config = dict(
    model='image embedding model',
    dataset='patchworks of several textures',
    train_examples=72500,
    image_size=64,
    crop_scale_min=1,
    horizontal_flip=True,
    translate=0.06,
    targets=['patches'],
    num_classes=4,
    embedding_dim=64,
    arch='resnet',
    norm='groupnorm',
    activation='mish',
    weight_standardization=False,
    depths=[2, 2, 2, 2],
    kernel_size=3,
    stem='deep',
    avg_pool_shortcut=False,
    widths=[64, 128, 256, 512],
    am_softmax_margin=0.3,
    am_softmax_scale=16,
    init='trunc_normal_002',
    residual_init='none',
    optimizer='adamw',
    lr=0.0027,
    beta1=0.9,
    beta2=0.98,
    eps=1e-06,
    grad_clip=3.0,
    steps=20500,
    batch_size=256,
    epochs=72.4,
    lr_schedule='wsd',
    decay_fraction=0.2,
    final_lr_fraction=0,
    warmup_steps=610,
    weight_decay=0.2,
)
Rows from block 5 of a small image embedding model, named by matrix and row number. Rows with one number belong to one channel. Each number is 200 + 40 x the weight over its row's rms, rounded and kept within 0 to 999. All counts start at 0.
Before each channel's rows are labels from the 100 images, of 14848, where the channel reaches its highest value: "strongest on" is what is common among them. Only what is clearly more common there than usual is listed. The data: patchworks of several textures.
# convs0: first 3x3 conv (model.blocks.5.convs.0.weight, 256x256x3x3, each kernel summed), inputs 172-255
# convs1: second 3x3 conv (model.blocks.5.convs.1.weight, 256x256x3x3, transposed, each kernel summed), outputs 172-255

strongest on: checkered
convs0.95,235,248,202,217,229,217,191,201,193,174,233,239,211,207,227,230,236,197,233,213,270,182,106,180,210,39,190,187,102,211,177,220,198,96,102,83,265,246,102,113,211,219,187,213,205,111,121,44,212,157,106,154,87,254,171,164,59,203,160,154,178,195,218,300,189,188,268,108,180,188,155,209,186,206,107,175,172,171,194,249,281,181,190,46
convs1.95,214,194,214,131,168,143,137,201,231,174,205,172,205,150,125,158,129,208,124,192,182,178,231,130,144,183,149,210,144,202,219,155,164,179,183,151,157,160,161,146,186,184,150,141,168,143,140,159,208,139,164,131,174,242,202,209,199,150,153,139,157,199,183,167,175,223,130,183,138,183,197,187,135,179,217,194,175,168,171,231,167,137,175,200

strongest on: patches: two
convs0.72,170,177,210,146,132,170,203,174,185,219,127,164,175,180,155,178,154,163,173,191,165,189,230,131,190,197,187,236,199,179,255,195,210,180,180,203,149,103,201,215,87,139,248,141,144,190,176,211,233,170,225,177,208,118,256,203,186,212,245,187,238,143,222,170,182,114,145,174,173,172,170,135,204,240,225,158,217,184,178,121,148,178,199,225
convs1.72,206,197,186,154,147,121,149,187,200,224,202,180,173,201,148,174,157,164,131,186,192,214,204,210,176,167,160,160,154,225,249,150,161,172,227,236,199,128,143,196,259,232,150,160,157,164,166,138,179,165,175,222,118,151,179,211,204,150,151,164,129,183,278,168,186,266,167,164,164,171,164,115,145,144,223,212,227,126,194,177,153,164,157,96

strongest on: blue
convs0.231,173,211,185,216,193,170,224,239,271,153,195,189,223,205,174,183,197,210,179,250,203,221,187,169,212,204,219,258,169,224,221,198,196,230,206,162,99,239,175,162,180,150,291,192,190,173,191,177,231,185,167,94,181,245,239,246,225,264,186,170,258,157,252,193,150,232,165,237,177,231,232,151,180,202,200,208,155,172,120,239,172,176,167,176
convs1.231,214,208,166,182,187,82,177,225,179,190,170,220,182,212,192,210,196,243,178,164,198,234,310,202,208,237,211,219,231,220,222,207,178,247,239,158,177,0,246,192,191,220,207,211,232,214,215,220,244,219,196,216,248,238,162,266,278,208,216,212,167,187,239,152,244,228,212,228,211,101,227,183,214,80,188,187,141,196,195,252,220,211,219,139

strongest on: patches: five
convs0.36,183,176,239,171,178,130,199,257,253,134,153,140,158,195,136,140,197,235,191,235,176,238,235,177,133,286,190,264,270,138,213,164,227,279,243,240,157,240,255,221,213,163,259,181,173,242,241,291,242,253,253,150,265,194,247,207,282,200,195,208,218,141,147,118,176,194,126,266,194,252,246,222,202,217,261,167,207,193,148,173,122,194,203,292
convs1.36,223,187,162,174,184,189,159,168,195,198,177,242,196,265,158,167,174,125,138,196,169,191,217,207,193,106,178,226,161,234,195,171,174,268,159,200,144,285,150,135,233,214,172,164,206,160,157,173,234,163,174,134,151,143,232,205,134,169,163,173,200,135,178,209,278,263,192,238,176,162,243,211,172,190,234,224,222,175,103,151,193,174,193,230

strongest on: patches: two
convs0.142,207,204,169,193,178,175,212,208,218,118,213,172,219,250,161,171,175,278,174,211,137,283,184,200,200,183,203,227,162,166,162,210,250,169,158,154,101,167,138,197,264,201,245,208,194,143,136,180,204,119,167,228,170,243,196,239,212,162,271,198,272,158,277,164,231,210,153,178,212,273,178,212,203,214,198,208,260,206,222,193,218,211,162,175
convs1.142,220,242,222,173,170,213,171,208,203,188,204,162,135,236,169,202,171,241,168,229,167,268,187,236,228,150,235,175,228,218,253,236,162,142,166,195,201,233,217,189,184,276,235,232,140,234,232,231,189,231,137,234,222,168,231,205,158,237,236,234,192,209,218,269,148,238,232,158,234,99,115,145,234,201,255,183,290,205,197,138,231,233,225,188

strongest on: patches: two
convs0.244,231,211,183,208,180,227,194,176,184,279,201,208,191,169,191,195,189,166,185,244,203,221,178,267,156,157,183,189,175,283,204,130,193,163,159,178,168,210,170,174,207,90,221,161,162,170,166,176,114,172,168,132,168,155,195,208,149,137,172,177,162,207,161,204,205,132,200,142,176,152,160,172,192,213,201,139,221,171,126,163,118,178,173,182
convs1.244,166,232,189,195,131,243,215,214,196,243,206,241,201,255,214,210,191,185,197,161,220,166,186,203,194,156,171,218,180,168,212,174,213,219,217,208,202,170,214,255,206,180,176,155,140,172,170,175,212,168,184,196,194,115,203,160,151,181,181,163,205,215,233,148,203,189,166,200,161,201,222,148,166,146,200,165,204,201,185,165,150,164,229,210

strongest on: spiral
convs0.47,216,227,191,260,265,226,175,152,158,182,216,205,231,222,199,198,223,243,218,111,184,166,168,148,274,204,247,192,176,207,168,206,217,215,209,170,253,254,195,166,144,236,228,263,258,200,219,184,150,223,173,219,178,299,175,148,226,221,132,213,188,162,174,240,199,145,229,205,233,98,224,204,214,162,180,162,161,229,254,280,300,228,200,200
convs1.47,212,196,225,220,254,238,219,205,188,175,243,153,244,223,216,212,219,235,209,188,162,187,111,180,227,195,252,199,256,167,193,252,178,243,212,163,150,213,237,173,183,186,248,262,204,246,249,263,227,246,155,215,243,232,199,222,164,251,253,246,182,217,194,199,208,211,238,269,247,229,243,178,256,209,124,189,214,225,212,166,234,250,170,144

strongest on: patches: five
convs0.19,192,181,203,148,139,202,190,226,205,175,188,169,161,147,178,183,146,223,135,208,217,205,264,203,202,259,228,229,283,167,228,189,213,272,252,266,172,260,282,255,229,203,217,189,202,266,260,266,221,273,285,190,268,165,236,199,243,187,218,244,212,206,190,164,182,165,165,277,224,204,250,204,229,224,279,212,195,236,129,167,162,227,254,266
convs1.19,232,228,195,164,220,167,131,171,192,173,243,163,152,185,129,149,180,209,181,211,159,163,164,166,164,155,179,173,142,221,214,176,184,205,143,187,133,275,130,131,192,197,173,158,228,151,147,159,198,154,174,125,119,127,214,171,177,175,149,164,240,153,176,218,244,225,180,166,168,197,197,275,171,247,205,201,197,198,174,229,179,166,161,275

strongest on: spiral
convs0.110,243,231,225,240,244,216,231,187,173,219,238,254,240,218,234,227,247,227,250,181,249,195,127,201,231,81,211,154,113,215,175,211,228,121,123,96,242,245,115,121,169,223,179,236,224,130,142,79,200,169,110,170,112,268,155,172,97,190,148,170,191,222,200,317,227,139,296,113,199,168,178,219,198,179,124,156,199,187,214,262,258,198,186,83
convs1.110,255,211,264,162,181,151,169,200,199,155,256,118,186,41,153,166,138,212,180,181,168,146,196,62,211,237,214,189,219,211,245,220,217,193,211,175,98,139,220,139,185,210,197,219,190,200,200,244,251,192,139,147,267,291,205,215,213,206,218,192,170,182,158,159,163,212,159,162,190,205,175,240,211,197,184,222,109,193,149,234,222,194,174,220

strongest on: black; patches: five
convs0.104,248,160,186,225,263,136,200,225,257,232,171,155,214,268,157,160,215,173,207,205,167,261,245,196,173,199,232,230,161,188,176,155,217,165,142,153,198,221,151,164,212,227,259,193,190,129,130,217,206,140,172,199,195,277,220,241,210,174,200,142,225,153,217,157,238,202,125,170,172,211,159,136,202,205,250,201,246,160,187,253,217,175,153,212
convs1.104,148,226,154,213,217,136,210,247,264,182,125,130,249,230,201,160,215,148,224,161,206,248,208,190,176,145,206,186,207,181,228,203,152,228,189,148,217,206,211,188,157,240,205,219,193,216,218,203,192,214,197,134,195,242,128,237,180,211,218,214,234,267,192,151,176,198,209,215,212,230,200,240,218,188,150,176,199,165,249,207,215,212,212,191

strongest on: black
convs0.121,226,258,194,227,236,208,189,218,201,207,237,258,222,221,233,238,245,192,245,207,278,161,114,215,205,55,187,181,103,226,184,217,169,108,110,90,281,241,104,110,208,203,176,209,205,115,128,55,183,160,107,187,96,244,166,169,70,194,164,154,167,230,196,327,215,167,293,106,176,198,167,227,184,213,105,186,187,171,218,243,281,176,179,50
convs1.121,201,197,239,135,199,176,135,221,214,162,245,127,220,63,137,164,132,218,163,182,170,179,241,70,167,194,188,202,176,211,190,194,170,182,175,195,116,142,188,145,223,199,182,182,205,164,161,208,228,161,164,125,225,275,212,209,199,171,192,160,137,161,209,118,181,218,131,159,161,183,166,236,164,215,187,217,129,205,182,230,181,162,173,267

strongest on: blue
convs0.215,176,211,188,219,202,169,224,238,269,150,199,190,225,211,174,183,203,212,184,250,200,222,178,160,213,195,218,257,156,220,218,198,200,221,191,151,99,230,163,151,174,152,289,195,194,163,182,165,229,181,157,88,168,249,238,238,221,257,186,166,257,150,251,194,153,227,166,227,177,227,227,151,180,202,190,205,158,172,119,244,171,177,165,163
convs1.215,218,199,183,188,179,64,189,214,197,216,141,190,236,213,198,212,197,241,173,144,227,160,268,194,178,215,191,201,211,203,212,189,198,272,241,154,205,23,237,211,206,176,193,194,204,198,199,199,202,201,219,173,221,213,183,232,242,190,200,195,184,156,220,177,223,171,195,247,194,170,266,188,200,99,181,173,140,199,207,266,201,194,220,145

strongest on: rings
convs0.117,227,214,219,170,157,181,175,240,238,143,199,154,159,160,168,179,140,180,124,241,259,171,207,159,229,224,204,222,217,144,209,192,200,223,213,241,169,267,231,209,244,197,223,197,201,216,216,224,259,222,222,196,215,198,220,179,218,184,179,217,219,228,193,178,208,211,179,220,211,217,197,228,213,247,222,201,207,221,109,191,108,211,181,228
convs1.117,169,213,191,162,212,160,129,170,195,191,213,199,145,203,136,161,178,156,145,187,160,165,179,187,156,136,159,188,148,220,191,157,155,182,149,171,148,246,133,123,211,176,160,141,190,147,143,163,217,148,144,145,123,103,203,169,185,160,142,152,255,195,202,186,212,203,163,187,152,194,181,239,140,208,208,156,217,169,159,190,179,150,193,230

strongest on: patches: two
convs0.227,165,162,247,206,197,202,228,194,238,210,221,173,218,212,188,187,206,206,215,195,195,167,194,104,159,204,212,164,199,155,190,155,199,180,199,203,139,190,192,196,129,281,150,185,180,192,189,198,249,190,189,198,196,193,170,155,205,202,193,185,194,155,164,200,310,143,216,191,183,130,165,194,195,188,190,241,195,186,176,191,114,184,195,202
convs1.227,158,183,192,217,168,252,237,177,140,229,290,265,205,178,247,247,225,140,211,187,203,186,129,207,181,164,140,177,109,147,133,146,210,141,152,199,143,219,150,188,236,202,157,134,143,136,134,119,145,132,231,150,112,164,223,187,141,149,148,145,151,253,192,193,191,226,151,163,146,227,158,145,137,191,251,155,171,183,159,170,142,143,250,196

strongest on: rays
convs0.13,232,241,127,206,197,218,233,182,101,253,192,251,210,205,235,249,200,190,201,226,230,214,241,273,217,203,195,221,215,235,220,230,191,193,192,228,292,185,225,209,220,124,231,163,173,191,189,221,141,216,223,138,230,136,243,134,166,194,217,184,189,248,225,229,88,145,198,192,176,219,199,183,190,210,240,105,260,181,246,158,256,181,190,226
convs1.13,190,265,187,263,206,224,246,170,203,239,217,176,186,245,238,204,255,203,322,161,210,172,212,124,179,156,172,156,156,153,257,174,201,214,194,169,109,256,165,208,159,159,183,153,168,165,161,172,167,159,223,203,166,116,193,168,148,171,169,162,199,212,138,173,209,201,159,189,161,127,173,130,156,130,175,172,121,157,181,168,133,161,194,204

strongest on: patches: two
convs0.218,191,153,185,123,120,246,158,256,261,183,161,170,113,180,214,205,155,155,156,222,210,174,154,181,205,145,150,199,192,255,223,214,192,193,188,169,273,180,181,196,296,165,196,176,171,216,209,128,184,230,184,233,147,130,176,126,174,163,196,202,170,158,200,209,213,234,218,197,188,239,208,141,182,197,163,224,168,187,138,142,188,192,238,120
convs1.218,175,95,189,167,178,180,175,181,211,208,147,178,192,232,166,181,171,214,199,149,232,218,176,193,220,221,227,145,220,169,149,232,168,233,237,194,213,175,233,224,152,146,246,234,209,226,225,228,182,223,247,222,236,184,214,187,189,237,225,230,159,154,168,209,174,133,241,229,231,210,221,278,241,205,163,206,245,178,197,165,214,230,197,252

strongest on: patches: two
convs0.176,148,139,153,185,159,187,205,150,185,237,169,141,198,192,138,148,162,245,167,128,112,208,134,176,208,156,191,255,137,205,235,153,118,186,194,234,249,196,158,172,122,153,247,220,201,181,193,151,212,164,149,193,128,196,258,208,186,91,234,205,247,181,168,192,162,164,149,167,208,133,202,210,222,241,169,217,186,209,228,187,248,206,135,163
convs1.176,226,179,171,228,223,116,243,170,176,236,234,188,277,219,260,257,219,180,223,176,215,219,179,229,241,247,249,179,259,196,217,251,176,228,210,233,243,159,282,255,149,168,262,249,205,258,259,251,182,256,231,271,256,185,170,174,221,257,264,256,160,131,212,177,177,157,253,170,253,193,194,163,251,211,196,154,242,211,268,179,232,252,161,142

strongest on: patches: two
convs0.175,177,173,121,168,174,195,177,227,213,133,167,177,179,185,181,176,143,125,143,250,232,131,157,179,223,141,174,251,130,201,226,283,156,132,128,153,181,189,133,144,267,182,243,140,149,128,126,146,189,99,153,196,148,164,221,161,156,288,186,149,168,204,157,181,194,228,179,161,153,269,134,256,191,220,138,247,214,159,158,156,135,159,158,153
convs1.175,95,250,227,166,222,134,174,213,201,201,208,202,216,195,217,219,222,175,143,152,196,250,241,184,126,216,130,222,163,175,110,136,245,162,256,187,211,148,188,232,177,144,122,134,137,148,150,144,161,153,165,173,186,218,248,181,201,141,142,140,164,182,183,226,161,198,151,175,137,148,175,181,132,156,192,153,260,170,198,177,164,138,193,202

strongest on: patches: two
convs0.183,211,205,169,190,174,169,212,207,220,119,215,171,216,244,161,170,171,278,170,209,137,279,190,203,198,190,207,229,169,164,162,208,253,173,167,162,97,172,146,205,265,208,247,210,196,153,144,188,206,123,175,224,176,244,199,239,216,161,270,207,270,159,271,162,240,209,152,182,220,273,177,208,208,215,207,209,259,214,218,193,210,219,164,185
convs1.183,225,211,228,184,192,172,179,199,196,195,264,191,124,258,176,190,184,242,173,224,133,238,210,227,229,172,233,169,224,212,263,235,185,145,133,211,215,214,213,180,198,245,232,233,138,232,231,223,216,229,114,200,208,248,218,162,136,235,235,232,162,194,188,273,107,227,231,190,232,82,162,144,231,174,282,185,256,181,174,215,233,232,213,163